Rows from block 2 of a small sound classifier, named by matrix and row number. Each number is 500 + 40 x the weight over its row's rms, rounded and kept within 0 to 999. All counts start at 0. Numbers have three digits each.
After each channel's rows are labels from the 100 clips, of 14976, where the channel reaches its highest value: "lies over" is the class under the peak; "top examples" is what is common among them. Only what is clearly more common there than usual is listed. The data: single English command words and digits, spoken by a formant synthesiser in many voices. In brackets: how many of the 100.
# conv: width-5 conv (model.blocks.2.conv.weight, 112x112x5, each kernel summed), inputs 0-111

conv.90:544531496446535499508513478499482512524564503451504535492485483490481530524532503460404522512487423544498512432499461496497536530455535460523429529491567451467506505590479483527435441491470603427486556483463452507433464494525502428452458467422507483494578448493490481479469499527528523473581467500547557537457495536512453512510467514609
lies over: silence (86)
top examples: mains hum (91); /s/ (42)

conv.1:485468528499488461498562453453500405451526475465382475522422513425499509572557559550491472500450492463538502523519519466510508474474481426500485521411471521526480528485523453501518465498515543500552495549487501521535479436435573441578460504470500518540423445472457542519525486446551480520477504497566474479470500497509547581498471484570
lies over: /s/ (69); /t/ (31)
top examples: /s/ (87); /n/ (56); /ɛ/ (42); /ə/ (30)

conv.65:457491549457527431558548524524465465518488528449557490493507428474496479445515438478469541543495522454486475491459532496467487490521515508524490456442580582562524487534437515522473573458474452574486502481533414483529579484454527465444485529418483497475540549456497525467538401524547489527462442525540486465448496453520509455484500445435
lies over: /t/ (92)
top examples: /t/ (92); mains hum (36); /ɑ/ (30)

conv.52:528515535436467487541517507539409551440517519536548525508505426530503487454457431531539515505457509460525522545497512466427448422514504500462482504442523411515500499489448514531514536539445595448482496492435548505435506437528473459556477529492490460522470483532464499488528535534491530441566517448546585399527488434496505540481482532532
lies over: /f/ (49)
top examples: /ɛ/ (59); /f/ (51); word: left (36)

conv.89:483566535459451552530535507509433552510450507474518498507489531515523425525537503476477490543484520430492515483474536411591555422489534504447509577459459519409501548567460521467526487538453478500506457516489455433517520472458423461493500439489472588500539418519558453566468487459486534490467481492493469483568501451510486498493472470439
lies over: /z/ (61)
top examples: /z/ (63); /ɛ/ (35); /ɔ/ (32); word: pause (32)

conv.71:583547479504480475537465508528502470461546491543503524514448568530416500542496515495548533489466451529552466446547546421474542534447539541617555549432440527469496471455533549459554508478518520466460536490555502466474499495433505484526488535522491466500492455532463534478477473515433567492511542476503508483540502556585445480523502516607
lies over: silence (88)
top examples: clipping (50); white noise (44); /s/ (41)

conv.91:513491475530503618542465419565512561498538503446574487501501496528531489487532498505555456442491464507386489494506556531503479471519501466511546540559530536478490527504508500514505496500473463453554462458537455498491508528522541481531598497572557537513495536545512562489444440467533409438484566481492476492503526485591468466526521527578
lies over: /n/ (37)
top examples: /s/ (47); clipping (41); /æ/ (30)

conv.32:453414544536473516511483472502511583488473596440475520511436486471481524513444558441492510460460448535516464451496539544534414426438483562514532536527463500534543527495554463462514546567497499474515475565464544534525437542501392491526491462560438477499491492553467516509528567475458541499499492461526538518538507490466578512495450478507
lies over: /s/ (50); /ɛ/ (30)
top examples: /s/ (98); /ɛ/ (61); /j/ (53); word: yes (53)

conv.86:461513514532508538553493521509453579551493553463481487500538537432495539511438532464489487526505460452408484512537507496535496570445445486495487469563501500478563604542542463475525508515445497539458425499548527539505546530449523535506516493555543455532494465549509500521428524569556494525497581424510527465462457536444509609504527492497
lies over: /z/ (69); /s/ (30)
top examples: /z/ (69); /k/ (48); word: pause (35); word: close (25)

conv.49:515522528518471501517507445531550572529590479444518533494480583490525554510489450457438564502474497601507515484546497477574483472468535481470467496522493445447472513490482493494479440535477505491503477434513465473521495489505457478575448516523463552420474428545517441476460514492473400475573502447487487479457548573573498511543534442551
lies over: silence (98)
top examples: clipping (65)

conv.19:476533458439501523498460538526449493517569526527544529484518481506505489525509521438442514462492551509489561506584492528493529570554486501484502521460516554516552517487511473514457414507504464509485516475575542428502571483500528526491444484549523530620534447569491500447500502565515448645490511451557477468494500460470532530546514538555
lies over: /z/ (54); /s/ (46)
top examples: /k/ (68); /z/ (54); /ɪ/ (41); /j/ (27)

conv.48:515523437458595508490518462507542420463508552483517430456520534532602501540477506538471482531454466485478501488573457578495536519456557476438466496396501532520531531513494502489467504443442530479516477501463499534527500464541494470490500477552460416583446451485488523483420525457532553503443442504546535465441507486508525450498489572514
lies over: /s/ (47); /t/ (39)
top examples: /s/ (63); /t/ (45)

conv.18:487549453475531514449516504498545461497597501411514469494444507509508527546553494488445516532453480511463486540471485536509506542529501499565432471532483536471597462481480498493429538536476454537473567525536451500554534443465474446541471485547431487606479495492528522474443559525565501521562520537563530529518445541541452500528563463553
lies over: silence (100)
top examples: white noise (63); thin (high-pass) (45); clipping (32)

conv.17:532504437449534465528510459453537499509421570549502504444541452471516482502457460507510508449459488487484519474479476502507490562534509458474456475417471541573499526429512465467469453447474465508466562415476573472550519468512511522441489473435454501510491489381597478495467494480532439542447516478581467494529472471516537493541488456443
lies over: /t/ (99)
top examples: /s/ (100); /t/ (99); /ɑ/ (70); word: stop (38)

conv.73:442493429509418472510524479504428485493519403534500539485454551618551501536547521550490484461547562513453522589516507467500572555505474471563495533478408440461469484500478434484553438486472490442463492510526476420547451491461506509471551491564488482528441448531516460445471484458514469520490492511480532475472493510505451446502501476497
lies over: /t/ (27)
top examples: /t/ (64); /ɹ/ (62); /i/ (46); word: two (29)

conv.37:491533488521525536395514451522461572461466469496542467417516452545559559496484540494525548427479463545423469540582556470512500514536432453476503473531424508514516425513490485566542503517453505480484498519427457539490519539534471480539552509509524557475457502551510467502425544473402486506479544479434511513547482492539517531505437492471
lies over: /s/ (34)
top examples: /ɛ/ (71); /s/ (55); /j/ (32); word: yes (32)